python train.py --n_mels=64 --hop_length=160 --input="log_mel" --win_length=400 --mlp_ratio=6 --fused_qkv=true --qk_norm=false --lr=0.002 --beta1=0.95 --eps=1e-08 --precondition_frequency=20 --max_precond_dim=1024 --epochs=4.1 --weight_decay=0.4 --adamw_weight_decay_other_params=0
Rows from block 8, named by matrix and row number. Rows with one number belong to one neuron. Each number is 128 + 32 x the weight over its row's rms, rounded and kept within 0 to 255. All counts start at 0. After the name is the row's rms in percent of the matrix's.
# fc1: second MLP up (model.blocks.8.mlp.fc1.weight, 960x160), inputs 0-79
# fc2: second MLP down (model.blocks.8.mlp.fc2.weight, 160x960, transposed), outputs 0-79
fc1.74 091 [169 102 115 138 157 138 146 159 116 108  51 178  63  96 111 135  95 114 135 150 119 110 142 181  93 174 116 127  83  70 129 169 142 145 145 153 127 158 186  94 144 100 117 102 164 137 119 209 108  81  79 138 114  84 119 144  77 100  73  85 118  97 111  81 139 167 185 140 126 105  96 146 126  85 108 110 120 166 124  99]
fc2.74 095 [140 144 138 112 115 104 120 109 109 162 151 127 172 131 158 142 223  81 143 115  61 123 143 155 178 184 150 161 193 114  95 114 144 185 153 102 151 163 136 168  94 167 188 184  85 116 129 149 132 137 157  94 160 112 151 209 171 112 183 157 160 147 146 171 150 122 127 159 164 107 140 131 157 138 101 119 146  89 132 201]
fc1.75 113 [151 126 107 102 144 126  83  76 120 143  80 179 131 113 199 114 137 142 143 130 152  96 147 167 123 106 122 111 166 184 153 177  80 189 175 134 114  68 160  87 143 146  98 153 104 110 172 144 106  87 127 145 160 181 215 122 101 102  98  89  53 143 184 166 155 101 120 168 137 163 117 161 153 116 122 155 118  97 129 118]
fc2.75 110 [157 116 170 138 108 149 163 128 117 113 170 117 141 132 114 144 160 106 158 158 108 110 195 121 123 114 122 161 146 122 177 136 191 117 122 145 135 116  68 159 103 105 160 168 165 137 123 185 147 162 123 185 122 160 141 120 121  98 154 144 135 151 111 133  59 132 168 136 113  96  93 133 137 143  82  74 122 111  96 173]
fc1.76 103 [144 195 123 110 168 111  83 101 185  89 151 117 130  90 102  98 143 141 104 101 120 190 130 146 159 184 133 140 137 122 112 139 122 110  82 148  57 119 100 117 122 107 172 142 134 168 141 150  48  91 124 164 100 165 145  78 169 202  97 143 177 157  99 206 161  99 131  90 127 149  67 103 104 133  82 114 103  87 131 124]
fc2.76 111 [ 89 166 166 151 173  97 171 117 156 154  93 196 132 160 137 162 117 137 119 171  90 136 166 139 171  67 186 113 145 149 138 162 143  97 121  55 199 139 138  72 194 129  98 111 171  95 113 140 142 137 206 134 171  52 153  85  35 112 157 140 165 158 107 126  86 173 156 143 113 135  99 181 127 114 137 138 144 101 174 111]
fc1.77 121 [159 141 101 115  45 161 124  91  99 111 211 147 133 124 139 169 176  58 147 180 176  93  43 158 126  90 158 130 159 104  79 114 131 168 130  94  75 135 127 149 157 125 120 117 131 148 121 160 161 170 114 165 179 110 158  80 197 122 163 128 147 154  85 140  87 170 142 121 218 162 130 149 121 144 165 151  96 141 133 143]
fc2.77 113 [124 102 137  92 193 164 139 111 144 140  86  64 111  70  90 178  79  97 166 161  83 100 115 106  94 124 115 104  88  58  86 153 103 182 107 122  90 120 107  78 106 146 122  97  67 162 118 108 148 133 104 157 107 151 131 151 132 104  77 103 137 141 106 159  98 148 172 173 158  85 159 132 106 113 126 118 133 135 125 155]
fc1.78 106 [129 154  60 122  87 110 138 115 158 126  91 140 121 139 123 159 137 133 112 159 116 160 123 146  69 120  97  99 103 136 106 118 221  99 177 145  68 225 170 141 119  95  85  89 174 136 137 160  96 188 175 148 154 118 139 105 134 138 151 111 117 149 204 145 123  96 122 125  97 162 184 119  81 192 115 153 126 117 154 159]
fc2.78 109 [ 91 127 155 143 139 128 187 122 110 140 146 157 201 139 117 124 147 139 171 138 118 139 120 167 167 114 160 151 133 161 121 133 104 155  79 160 130 148  90  87 135  77 143 187 120 164 122 112 104 116  96  80 160 111 153 130  81 129 157 108 131 174  96 121 141 130 140 134 120  95 113 106 165 127 194 126 100  89 152  95]
fc1.79 101 [101 163  93  64 122 124 145 105  73  79 155 206 119  91 132  62 139 160  79 121  68 159 146 120 152 181 126 161 112 121 108 199 174 135  93  90 169 178 150  88 158 116 101  94 105 103 153 135  25  87 164  92  99 131 121 130 174  88 119 138 122 164 178  47 121 114  82 133 166 161 126 127 107  96 160 168 143 155  83  99]
fc2.79 099 [179  86 120 125  97  87 137 115 128 155 177 137  96 134 171 126 120 136 129 158 138 125  83 134  99 103 136 103  85 175 159  95 133 169 133 194 172 148 156 172  80 126  97 114 131 114 114 200 152 136 127 139 114 144 106  40 134 183 113 130 133 107 146 138 104 191 173 104 167 101 158 125 147 103 106 167 156  72  67 128]
fc1.80 102 [141 193 124 122 134 124 132  94 140  97  83 145 126 167 143 108 132 100  97  93 148  44 124 133 105  99 131 110 131 150 158 139 138  97 101 158 137 132 130  89 208 192 168  64 150 122 115 138 156 125 112 133 134 167 118 117 183 139 118  65 131 112 147 117 148 133 178 195 113 131  68  67 191  90 138 129 113  85  96 115]
fc2.80 098 [110 137 131 127 185 129 108 147  95 197 112 127 116 157 130 159 160 134 151 143 104 101  90 145 102 148 143 153 148 162 212 157 127 128 154 116 122  89 130 153  82  90 105 206 162  58 157 144  74  93 133 103 107 167 157  98 190 141 137 134 130 133 148 117 114 198 129  52 152 115 180 131 149 146  97 180 108 143 124 191]
fc1.81 116 [128 119 153 144 119 117 117 134 148 176  25 176 100 129 177  79 159 127 159 188 141 165 135 175 126 132 152 161 100 199 131 118  33 127  93 172  92  99 140  95 132 141 153 112  49 122 126 118 148 174 190 140 105 107 180 176 109 159 133 128 108  90 205 146 107 155  68 120 119 128 131  86 154  60  96 137 128 130 165 131]
fc2.81 118 [121 144  75 172 145 104 110  88 110 114 196 115 117 170 150 116 105 120 165 110 112  97 121 136 117 158 142  98 109  87 136 157 144 118 139 131 196 140 137  87 171 148  93 110 255  85 136 106 115 157 136  98 114 149  58  79 171  75 122 124 124 141  79 145 149 139 116 138 113 158 116 152 152  85 153  97 170 147  71 150]
fc1.82 111 [161 152 103 117 184 159 127 188 189 123  94  88 120 124 134 146 113 112  78 119  98 155 109 122  70 128 129 141 119  97 110 125 147 153 147 181  89 114 151 132 132 125 116 146  82 108 118 137 104  53  95 158 108 129 117 120 124 146 102 102 100 122 107 133 196  96 130 127 102 193 154  94 148 146 105 142  59 128 136  74]
fc2.82 097 [127 121 146 160 111  74 185  79 114 111 131 123 167 110 109 140 137 156 104 112 186  97 122 174 170  99 139 106 182 149 123 143 123 150 104 129 123 131 111  67 157 104 172  61  91 157 132 150 145 106 130  67 150 115  98 118 136  40  98 110 142 112 120 111 110 154 102 198 171 123  58 131 178 128 145 132 132 176 121 136]
fc1.83 098 [154 116 112 139 133 140 122 173 127 120 152 103 125 167 167 127 104 147 160 188  89 119 125  95 129 221 101 103 112 128 118  99 142 126 137 116 144 126 156 121 132 148 123 139 140 164 101 169 166  81  92 143 136 109 143 127 128  78  80 144 148 178 196 160 202 149 139 127 161 188 165 149 115 129 174 148  94 153  98 102]
fc2.83 107 [ 66  99 105  87 111 164 160 160 106 181 120  89 184 144  98 135 198 134 170 115 137 141 161 110 109 188  52 208 147 195 147  96 111 107 105 151 132 105 155 156  98 139 110 112 146 152 135  86 105 127 172 111 116  73 125 121 101 117 132 148 134  95  82 167  87  69 120  98 113 140 157 125 135 131 120 175  78 112 110 138]
fc1.84 118 [171 142 138 114 143 103  96 111 110  88 169  68 104 176 129 158 112  88 163 139  83 101 148 107 178 167  55 134 102 127 117  87 144 147 135 114 154 153 103 133  99 124 147 117 110  90 105 118  91 195 113  84 115 138 110 113 194 107  62  52 128 124 149 134 168  94  73 122  81 115  64 133 138 172 132 105 162  96 142 178]
fc2.84 111 [ 73 130 120  63 138 162 131 119 136 153  90 147 154  84 120 109 198 107  75 188 134 160 123 178 117  69 133 136  88 133  98 148 163 142 118 151 152 136 154 175 140 154  75  74 160 138 156  47 148 128 161 189 126 118 135 127 145 115 142 198 168  93 107  83  89 123 206 129 110 104 156  91 163  63 135 124 114 141 130 121]
fc1.85 098 [171 139  87 123 178 156  94 137 121 194 150 155 121 122  95  66 130  91 142 199 108 121  50 108 166 147 172 162 158 155 159 174 143 148  82 168 106 137 135  89 165  72 124  78 174 132 108  95 102 176  87 160 136 117 147 164 122 139 138  91 103 106  97 154  98 164 166 137 113 137  56 111  98  98 121 105  94 143 125 172]
fc2.85 091 [ 90 164 125 131  94 156 203 183 103 147 168  94 102 191 105 111  77 165 119  60  89 141 125  89 123  94 172 143 144 106 101 160  71 177 116 181 162 131 110 135 153 180 186  96 121 126 162 112 136 125  86 125  73 144 127 147 173 126  91  84 134 113  89  70 168 140  57 215 119 131 147 124 192  99 113 108  92 129 132  79]
fc1.86 093 [158 107  73 128  31 131  90 108 128 105 152  85  77 137 151 123 129 108 104 184 146 170 161  71 153 145 118  99 108 104 121 158 122 153 194 104 158  80 111 120  88 130  88 107 129  85 105  95  97 208 105 103  96 135 105 131 131 173  85 144 135 117 150 124 116 113 150 114  71 132 108 139 105 101 118 115 129 148 121 157]
fc2.86 098 [119 159 111 127 132  54 130 126 115 144  87 136 127 143 157 216 120 199 116 111 100 149 139 127 110 176  93  67  84 114 132 148 150  85 132 145 123 170  69 109 217 175 155 151 167 169 115  97  80 143 114 154 175  71 157 137 130  80 123 172 131 181 154 168  97 117 155 157 108 109  85  97 143 173 159 104 127 134 132  78]
fc1.87 093 [164 147 165  46 152 169 115 107 139 137 151 160  84 151 107 169 109 101 111 180 108  96 136  93 119 150  81 133 146 112 146  95 174 124 167 146 186 102 206  63 126  74  82 141 141  80 100 119 143 101  66 150 108 115 147 153 185 194 152  71 152 128  70 136  90 155 123 128 153 105 153 175 145 135  82 161 154  72  99  90]
fc2.87 102 [128 150 103 145  64 121  88 144  96 113 123 133 112 125 102 200 165  93 130  82 186  92 175 200 111  46 100 143 141 133  46 158 148 126 184  95 112 129 143 129 177 127 116 110  81 168 117 156 192 102 213 146 148 140 126 163 164  92 119 170 137 167 140 134 165 129  85 140  79 112 109 165 159  76 129 145 150 136  83 105]
fc1.88 091 [112 115 135 127 139 126  97 132 107 130 117 152 133 165 136 117 120  99 113 139 101 131 115 132 188  94 137 143 164  73 122  97 144  83 159 126 114 112  94  69 127 126 107 145  75 108 128 124  86 138  81 166  99 168 122 167  59 183 114  98 114 164 115 116 115  89 125  75  97 136 143  98 169  70 150 132  85 128 120  78]
fc2.88 085 [133 158 137 137 174 120  81 162  72 125 118  67 196 131 123 127 104  92 129 113 165 106 161  88  96 121 175  80 119 193 160 154  95 107 116 116  99 126  89 136  73 136 105 167 134 146 163 152 137 107 116 122 144  78  93 103 190 111 171 161 139 103 147 148 191 117 143 114 129 160 130 121  98  48 114  75  94 157  94 133]
fc1.89 100 [145 150 131 105 165 122  92 141 143 161 124 177  88 182  88 117  55  93 156 139 159 128  94 130 168 134 186 146 105 159 103 148 109 143  95  93  98 213 111  89 189 118  79 139 177 111 128 118 128 132 105 172 127 140 152  80 161 107 175 120 189  88 101 112 127 163 137 177  96 130 107 137 173 141 167 128  89 114 134 142]
fc2.89 090 [201  93  95 103 162  97 134 110 130 121  87 135 119 153 109 137 109 120 183 107 121 118 135 152  91 124 108 163 112 151 146  81 139 117  94 105  78 188 147 112 105 120 160 157 120 126 106 153 118 128 134 174  60 143 129 114 115 115  55 116 168 159 115 136 142 104 156  90 156 186 132 169 196 168 164 130  78  83 154  94]
fc1.90 099 [188 135 132 151  83 176 150 121 135 161  85  87 180 130 116 112 121  90 102 105 125 157  65 109 114 167  86 159 125 137 118 126 142 144  73 181 123  90 142 124  76  98  61  89 112  88 145  95 147 157 122  82 148 167 160 173 111 133 112 126 162 130 137 122  93  87 127 100 108 110  86 155 179 143 145 105 146 120 142  75]
fc2.90 091 [121 125  95 151 108  75  98 112 147  86 160 197 162  92 122 128 139 111 107  72 139 124 114 114 137 115 143 107 124 136  79 132  99 155 148 108 153 144 149 143 172 167 158 122  55 151  54 131 164 153  88 126 162 124  74 111 119  83 144  85  70  58 119 112 145 141 135 177 153 104 162 105 132 110 215 154 137 135  73 163]
fc1.91 081 [161 152  57 139 139 130  81 129 129 123 149 154 144 111 166  30 169 105 125 132  63 124 132 103  86 168 160  67 105 133  56  94 145 147 126 104 103 120 113  95 106 148 132  96 187 129 156 114  94 155 191 147 124 158 130 164 144 149  93 116 138 111 217 153 119 153 121  89 144 121 130 122  99 139 137 135 105  67 125 137]
fc2.91 081 [106 124 145 150 140 123 142 163 138  96  86 115 157 141 103 231 102 170 153 144 115 114 119 112  90 147 124 192  66 147 129 131  99 125  76 155 183 122 202 159 117 106  89 120  83 116  63 143 166 135 115 164  92 133 131  87 143 144 161 132 140 116 154  91 158 105 150 156 131 143 133 117 137  62 127 152 120 131 151 147]
fc1.92 090 [106  99 128 160 170  97 141 132 118 169 107 128 105 133 162 120 108 127 123 151 153 112 113 112 122 159 126  97 133 133 136 116 175 123 122  87 144 108 139  61 145 101 117 116 127 141  91 169 132 130 158 137  91  75 115 135 129 152 141 171 147 112 163 111 110 123 197 116 149 158 123  72 176 128 143 110 137 127 108  98]
fc2.92 086 [138 196 129 118  80 149 136 147 174  88 119  83 152 156 195 184 130 162 147 107 130 181 109 110  90  82 159 172 111 146 133 128 104 118 131 135  83 203  87  95 165 124 126 150 126 146  68 129 111 114  93 128 204 152 126  91 136  92 141 112 116  81  80 119 136 115  84 107 102 138 166 190 141 119 171 163 135 100 119 117]
fc1.93 116 [ 75 139  89 128 133 166 121 117 186  89  60 135  87 178 136 132 159 111 112 151  83 132 134 123 131  77 119 189 136 160 113  92 157 116  97 144 132 122 167 118  43  91 151 171  91 108 130 175 171 171 156 122 136 107  54 131 139 152 113 108 130 144 177  74 164 123 152  91 138 155 178 108 158 183 101 129 116 111 163 110]
fc2.93 115 [ 93 127 121 132 105  68 216 112  87 141 144 158 128  96 110  91  44 162 161 144 117 107 101 136 141 168 130  74 149 158 114 178 113 111 107 143  99 116  87  95 182  61 162  88 139 145 130 117 113  65 110 138 130 168 139 124 122  96  89 131  90 172  82 149  92 177 109  79 126 102 115 123 121 115 120 131 110 130  83 102]
fc1.94 087 [177 173 105 161 157 131 187  93 132  88 187 194 136 124  96 114 128 125 106 135 108 159 163 143  68 127 107  88 184 155  70 145 178 155 157 160 102 130  91  97 126 115  84 146  94 114 103 170  95 103 149 170 157 126 107 157 109 118 136 151 143 129 116 106 129 181 165 118 123 134 124 133 124 136 109 161  99  50 150 169]
fc2.94 107 [ 50 108 128 170 106 149 134 187 150 160  95 112 160 102 198  93 113 112  71 115  87 127  74 114 168 174 198 121 103 103 146 154  99 140 123 108 142  94 104 175 157  35 147 166 107 109 120 122  75  96 123 108 131 103 149 183 132 181  72  90  91 111 166 106 113 156 166 163 175 120  87 113 127 132 110 136 148 156 118 163]
fc1.95 115 [128 100 105 138 148  99 169  45 140 183 127 129 149 182 160 133 118 132 132 179 109 138 111 130  89 178 124 170 182 122 142 142 107 101 115 134  74 192 110 162 144 137 167 134 153 137 127 153 103  55 131 173  52 165 126  91 104 108  97 191  74 114 115 140 144  74 157 188 118 125 120 104 126  70 121 142 170 114 192 135]
fc2.95 109 [145 196  87 126  98 166 131 121 103 123 156 178 150 120 108 111 157 102  64 221 162 160 164 149 153 147 133 167 119 144 117 162 176 135 168  89 158 109 150  96 128 142 124 139 127  48 142 125 163 127 133 122 111 118 105 155 105 105 109  93 202  87 134 139 114 123  85 144  80 143 133 172 144 142  82 158 140  85 113 122]
fc1.96 067 [118 143  89 137 197 157 102 131  93 150  97 137  98 189 134 134  50 122 140 133 104 176 125 150 172 154 104 176 107 119 129  88 116 165 137 141 114 138 111  91 160 216 131 118 165 121 141 161  89 138  72 184 144 138  82 132  95 170 165  88 149 125 181 142  73 105 129  58 101 126 126 128 114 151 163 129 118 109 145 133]
fc2.96 073 [142  41  71 140  64 102  99  90 102 103 157 132 161  62 136 116 122  92  60 139 134 126 120 129 139 142 143 166 156 123 142 174  57 123 127 147 110 136 179 116  83  88 164 120 153  97 158 190 152  56 135 152  97 163 143 157 142 106 102  89 119 117 124 135 118 138 128 177 110 116  65 161 157 172 102 177 166 114  78 139]
fc1.97 093 [127 166 125  93 111 117 105 142 116 122 169 141 103 192 129  85 142  94  89 127 131 152  44 127  86 159 133 131 146 131 146  77 142 149 174 144 120 154  78 137 119 153 112 127  94 102 133 142 143  84  38 149 157 120 201 149  90 131 117 125 109 177 128 132 127 170  88 116 121 152  68 101 130 123  70 170 111  97 119  92]
fc2.97 109 [132 122 110  86  93 131 167 122 110 110 110  99 115  57 136 165 117 102 121 181 143 161 149 108 127 110 121 175 102  96 182 169  93 104 103 137 134 170 112 129 152 147  89  68 125  99 125 153 105 199 180  94 145 120 100 142 126 100  75 137  82 143 133 155 114 132 169 106  71  55 201 142  94 120 105 139  77 112 133 122]
fc1.98 114 [104 121 132 153 141  83  57 193 137 137 125 162 107 107 119 108 136 116 128  96 105 108  84 190 141 160 173 149 118  62  80 128 124 145 167 142 170  96  54 105 112 132 162 112 158 116  90 133 105 128 158  93 138 153 167 200  84 123 196 116 137 116 108  93  52 153 129 119 179 152  87  50 203  95 113 115 121  93 109 115]
fc2.98 111 [ 54 128 105 103 164 166 189 115 128  81  75  90 124 166 167  73 110 132 147 161 114 145 109 156 110 147 110 127 107 145 145  90 106 139 152 118 110 144 204 140  59 184 127  92 101 110 138 159 123 117 138 155 152 152 162  82 122  48 154 132 190 143 158 141 159  78 127 188 100  93 136 162 145 112  99  95 109  80  56  44]
fc1.99 110 [176 144  69 129  98 154 121  80 127 152 119 144 173 155 133 114 162  80 158 106 127 144  58 165  83  87 137 146  49  88  79 135 138 117 122 149 142 135 132 111 177 125 125  69 170 140 115  81 112 128 145 125  84 130 157  38 133 122 118  81 150 181 169 161 135 119 131 147 135 150 173 140  88 105  88 115 107 137 119 155]
fc2.99 093 [ 78  93 133  98  97 140 198 156 164  87 102 126  97 132 114 116  94  84 194 126 136 112 140 156 155  98 123 117 101 147 140  97 128 104 101 112 138 132 117  81 114 179  91  99 168 168 141 183  83 186 144  68 117 119 128 129 178 112 101  99  80 107 113  78 163 139 167 100 167 106 164  68 117 164 123 118 130 127 154 152]
fc1.100 110 [162 110 149 103  81 143 109 140  95 125 127 197 130 138  86 102 113 141 124 170 114  88 178 139 152 120 124 129 143 108 165 146 138 106 153 142  72 139 132 126 130 132  96 115 116  97 175 147 144 151 114 126 122  91 158 104  67  98 144  96 201 102 186 104  85 150 113 168 133 112 131 139 124 116  77 134 156 189 126  69]
fc2.100 108 [152 110  54 157 165 178 164 143 119 146 165 123 125  83  89  65 106 106 126 129 128 153 113 108  90 179  94 136  76  98 110 131 164 197 134 124 150 135 147 147 191 141 180 118 133 161 109  81 143 175 137 153  91 136  69 144 123 159 123 116  85 124 140 119 134 111 102  79 136 102 124 105 111 137  48 134 141 199 123 180]
fc1.101 100 [111 125  89 141 102 125 110 113 144 136 155 157  69  90  78  74 111 149 113  94 110 108 126 131 118 135 146 124 122 100 124 168 147 156 162 180  69 142 131 120  96 121 101 159  42  83 143 119 156 118 154 169 182 124 136 170 178 132 157 115 144 150 175 144 149 139 185 143 113 170 124 116 161 166  68 140 110 117 114  74]
fc2.101 115 [ 86 178 166 137 138 127 128 205 103 126 164 166 157 174 103 104 151 152 156 155 161 136 145 172 143 144 122 140  72 114 141  79 160 196 134 134 205 106 121 122 169 172 150 128 147 152 184 197 119 164 145  72 173 128  81 106 141 138 147  77 154 150 194  97 112 155 158  69 167 111 180 207 159 114  96 101 154 192 151 117]
fc1.102 097 [120 137 166 162 136 152 138 153  88 160 170 128 163 156 114 133  45 139 194 134 191  94  97 169 143 136  56 145  93 180 142 127 166 131 154 124  82 146 155 146 130 138 132 131 116 124 167 149 101  88 111 159 150 165  58  85 123 113 155 182  79 147 234 130 157 112 169 168  97 124 170 153 140 124 144 170  96 131  50 151]
fc2.102 100 [199 173 110  95 137 103 155 155 113 132 171 153 146  72 109 116 221 123 154 159 168 156 149 146 111 164 133 168 120 149 116 173 115 114  82 119  92 103 155 132 124 123 149 131  88  58 163 175 163 139 133 132 227 113 157 171 111 142 144 100 166 110 130  70  62 141  69 147 151  88 145 144 123 136 130  87 129 120 204 138]
fc1.103 083 [141 130 121 121  97  89 159 120  96 137  61 165 105 156 125  91 188 120 174 177 123 121  98  74  63 155 149  77 150 154 208  84 185  93 127  72  90 106 149 156 121 127  96 143 120  78 173 116 111  97  80 187 137  91 133 156 165  96 129 157 121  75 156 122 150 123 169 154 122 169 152 113 150 192  82 116 149 191  80  96]
fc2.103 077 [199  87 123 190 138 147 132 144 130 142 141 133 117 170 196 160 109 142 110 170 132  91 155 144 173 114  90 179 105 114 121 124  97  93 147 185 129 131 142 140 121 180 175  72 126 164  78  78 175 152 171 145 145 146 118 138 107 153 125 119  81 194 171  95 104 121  62 105 127  93 137 189 181  62 145 146 174  71 124 149]
fc1.104 104 [ 78 134  78  75 120 160 178 118 121  94  70  87 138  74 150 110 148 113 150  88  84 104 150  51 114 135  81 167  84  97 133 126 163 174 131 125 103 148  85 130 117 141  71  80 128 153 116 119 124  98 127 144 130 110 103 156 134 116 100 133 164 201 131 139 109 115 185  78 199 137 110 120 138 179 169 106 149 183 167 123]
fc2.104 109 [ 66 134 116 116 169 114 141  98  71 197 167 140 166 117 139 134 141 113 110 113  84 105 139 137 114  88  89  71 152 104 158 123 114 101 107 140 152  31 140 105  96  93  98 162 147 167 126  91 114 128 101 163 166 140 164 144 109 113  83  81  56  73  73 192  93 153 142 142 100 117 172 109 126 141 119 132 111 138 150 137]
fc1.105 093 [123 159  92 116 157 129 116 184  96 114 161 100 139 103  60 135  61 132  99 119 167  97 175  97  87 161 144 153 119  98  86 126 151 121 244 132 145 139 146  86  92 147 116  98  97 136 147 164 140 181 124 166 148  62 188 105 162  89 122 151 176 132 194 139 108 156 159 135 162 136  85  59 113 158  81 144 150 160 140 163]
fc2.105 088 [ 97 136 148 171  66 162 108 115  97 163 131 165 118 116  78  98 197 169 203 129 136 110 181 146 106 148 132 117 143  93 130  88 139 200 143 112  94 122 185 174 183 102 164 193  60 121 152 160 169 106 104  81 142 116 143 178 118 106 160 131 117 171  81 150 143 119 167 156 127 162 142 162  56 114 149  89 134  82 107 161]
fc1.106 094 [151  83 150  89 139 144 107 117 137 126 123 127 165 147 140 112  57 172 166  94 120 175 111  91 153 143 105 123  98 114 126  88 130 193 152 104 152 125 147 116 215 144  78 135  73 111 115  82 130 134  99  67 121 117 105 137 190  95 128  86 156 124  98 102 180  87 155 117 146 187 133  78 139  90 145 159  70 106 114 142]
fc2.106 109 [106 112  61 116 165 156 132  83  78 129 136 114  75 144 152 134 120 110 189 204  76 123 123 111  90 108  81 148 142 110 133  98 125 176 108 157 107 164 153 158 132 115 102  65  92 163 136 119 111 166 171 139 109 201  68 138 115 146 118 179 159 149 175 137 139 130 114 196 161 180 101 154 120 122 122 166 142 123  97 123]
fc1.107 105 [126 161  75  96 117 108  96 124 152 200 170 141 119 151 100 111 105  84 118 103 109  73 115  89 104 126 125 118  86 121 160 152 168 135 169 177 137 121 124 149 102 106 149 165  91 125 140 183 200  51 108 152 156 128 147 178  57 158 118 119 123 140 121 176 117 111 127 129  76 140 132 155 127 165  90 166 135  91 166 106]
fc2.107 102 [109 166 173 113 105 152 133  71 122 142  95 185  41 155 123 127 205 117 150 159 141 113 163 216 177 158 134 179 148 126  69 140 106  86 144 136 152 132 118 163 115 166 133 164 100 141 111 169 203 183 136 140 124 116 121 183 165  97 148 138 173 108 100 110  99 122 128  68  91  87 127 143 106 128 102 128 103 134  84 100]
fc1.108 103 [113  96 136 111  85 123 131 127 117 171 203 136 112 143 146 130 101 146 162 149 114 174 141 145 138  54 169  80  94 125  58 160 165 100 170 137 157  94 151  77  96 170 116 120 104  57  96 122 163 139 128 145 133 116  72 115 139 157  23 123 165 140 158 118 149 122 165 119 112 114 120 142 113  90 151 173 126  89 122  96]
fc2.108 082 [153 121 123  90 200 147 137 158 176 154  95 129 167 161  55  80 129 107 136 140 156 158 143  93 167 163  88  99 109 102 156 188 134 193  76 125  91 102 139 129 116 101 136  85 183 190 144 115 121 156  94 118 141 164 131 102 140 146 151 134 111 107  94 144 167 133 127 180 109 157 127 129 107  77 124 108 111 164 126 145]
fc1.109 091 [162  96 114 141 133 120 132 101 110 139 175 102 120 158 135 169  91 177 173 142  30 139 134  98 146 142 151 110 170 104 117 133  90 165 152 121 157 176 138  92 110 117 117  59  53 142 118 128  80 106 129 153 103 153 218 124 119 144 166  66 126 141 113  57  90 157 173 106 119 143 120 151 120 123 130 148 130  51 137  93]
fc2.109 093 [ 82 206  76 134 122 117 149 110 112 146  91 154 101 119 115 128 186 106  95 123 189 150 124 107 141  98 140 136  53 125 126 127 104 109 131  91 114 124 137 169 154  88  83 125 106 115  99 102 133 148 106 149  90 144 121 126 134 177  67 148 139 129 124 168 164  76  99  82 158 150 152 111 104 127 113  82  98 116 144 179]
fc1.110 089 [142 207 105  42 156  79 217 113 134 213 130 133  90 160 153 176 135 163 157 127 160 132 175 125 159 156 188  73 148  97 113  54 145 108 130 163 182 120  87 126 119 146 128 132  72  98 140 130  90 101 148 138 162  64  78  92 126 158  93 151 145 142 104 135 171 163  75 150 132 172 127 138 114 129 169 139 126 102 104 151]
fc2.110 088 [119 100  82 178  60 124 122 141  59 106 114 159 116  91 137 126 119 130 152  90 134 117 153 115  85 105  54 178  84 147  80 148 145 152 111 154 104 156 170  97 142 139 149 142 101 149  78 109 117 125 142 145 122  87 163 154 106  88 124  68 156 147 138 107  92 104 144 123  87 148  97  74 156 154 129 135 142 147  98  84]
fc1.111 093 [145 127  94  79 153 147  63 153 109 123 107 178 119  89 132 141 142 169 111 164 117 119 109 118 166 186 149 173 146 123 104 131 180 145 137 170 146  99  93 125 202  97 116 136 140 126 166 108  40 149  68 143 141 142 142 177 166 125 100 147 109 144 172 105 103 122 104 186  50 146 136 134 165 147 121 183 109 138 123 112]
fc2.111 091 [136 104 143 145 152 114 127 103 112 119 111 124  99 127 145 107 126  73  77 157  90 172 100 121 127 180 124 117 121  96  44 129 113 179 105 130 109 104 151 125 146 106 153 167 106 160 131 107 164  93 121  52 132  70  48 171 114 141 108 131 106  97  84 236 110 138 186 136 178 149 164 117 134 130 143 162  90 120 130  66]
fc1.112 106 [176 164 109 116 158 164 145 131 123 108  76 161  87 203 143 121 125 104 146 109 125 125 153  88 167 148  73 124 126  97 114 166 106 185 140 108 156 113  93 161 164  88 137 118 121 175 106 129  80 195  86 101 178 107 123  75  69 114  84 118 157 111 192 174 157 186 106 120 142 158 137 159 153 124  83  67 105 157  62  75]
fc2.112 101 [199 116 161  84 123 161 118 174 131 184  46 128 119 102  66 151 100 124 147 103 123 117 102 109 138 135 130 147 155 115  81 152 140 114 100 158  47 110 127 173  94 210 146 143  93 139  93 120  74  75 136 103 184 100 207 132  69 156 152 149 117 158  84 117 127  80 150 157 155 142 117 103 119 155 151 134 136 145 211 120]
fc1.113 111 [183 142  86 162 195 110 190  96 146  68 181 124 143 150  99  91 127  84 164  91 138 138 144 120 154 117  89 158 141  63 101 124 108 146 140  92 153 134  63  14 132  88  74 172 149 169 128 120 102  89 112 134 134 145 138 197 167 206  97 178 103 142 149 147 163 125 153 140 119 102 153 128 144 145  92 151 140 116 138 147]
fc2.113 099 [112 155 185 198 158 110  97 140 141 157 137 187 141  88  87 141  99 162 131 115 158 123 155 117 124 170 200  88 145 154 152 200 183 116 169 153  98 102 188 120 151 139 166 155 107 163 139 191 163 161 107 135 176 112 100 106 148  94 116 109 119 125 115 103  93 110 120 157 108 123 124 153 127 126 150 137 121 120 138 162]
fc1.114 098 [149 118 157  40 127 148 158 111 112 152 150 198 135  93 161 113 153 164 117 106 130 150 134 109 105 148 161 143 130 129 100 112 195 162 141 112 146 161 149 129  82 130  67 159 148 122 157 124 163 118 147 181 142 146 139 175 144 181 132  81  99 120 134 182 141 188 126 138  67 109  95 135 127 135 138 136  91 132 109 166]
fc2.114 103 [176 145  98 158  94 180 127 109 176 140 102  98 117 131 128 138 104 174 134 141 141 130  97 131 157 175 134 141 132 132 171 143  76  85 142 191 129  89 100  97 148  99 137 172 159 156  70  93 137 125  98  90  90 110 146 189  73 101 166 119 157 136 158  92 104 185  97  71 152 128 149 117  87 141 163 143 142 164 130 125]
fc1.115 125 [155 168 117 128 138 168 129 165 149 100 152  50 135 103 105 171 103 150 120 191 103 103 142 128 113 154 123 110 171  97 129 125 145 157 157 176 133 101 140  90 177 176 124 157 117 154 147 129 141 126 134 105 128 112 140 164 149 143 101 157 117 159 118 140 172 160 149 144 129 158 173 108 122 110 168 178 106 141 111  53]
fc2.115 108 [116  91 119 127 115  62 113 132 118 135  81 102 141 172 157 117 135  64 177  55 119 121  58 116 113  88 126 125 113  84 130 174  88 126  90 110 155  98 120 122 113 121 175 134 110 124 120 167 117 119 159  93 214  82 120 136 140  64  97 103 112 113 112 169 116 169 115 139 106 164 135 152 127  87 124 142  84  95 127 146]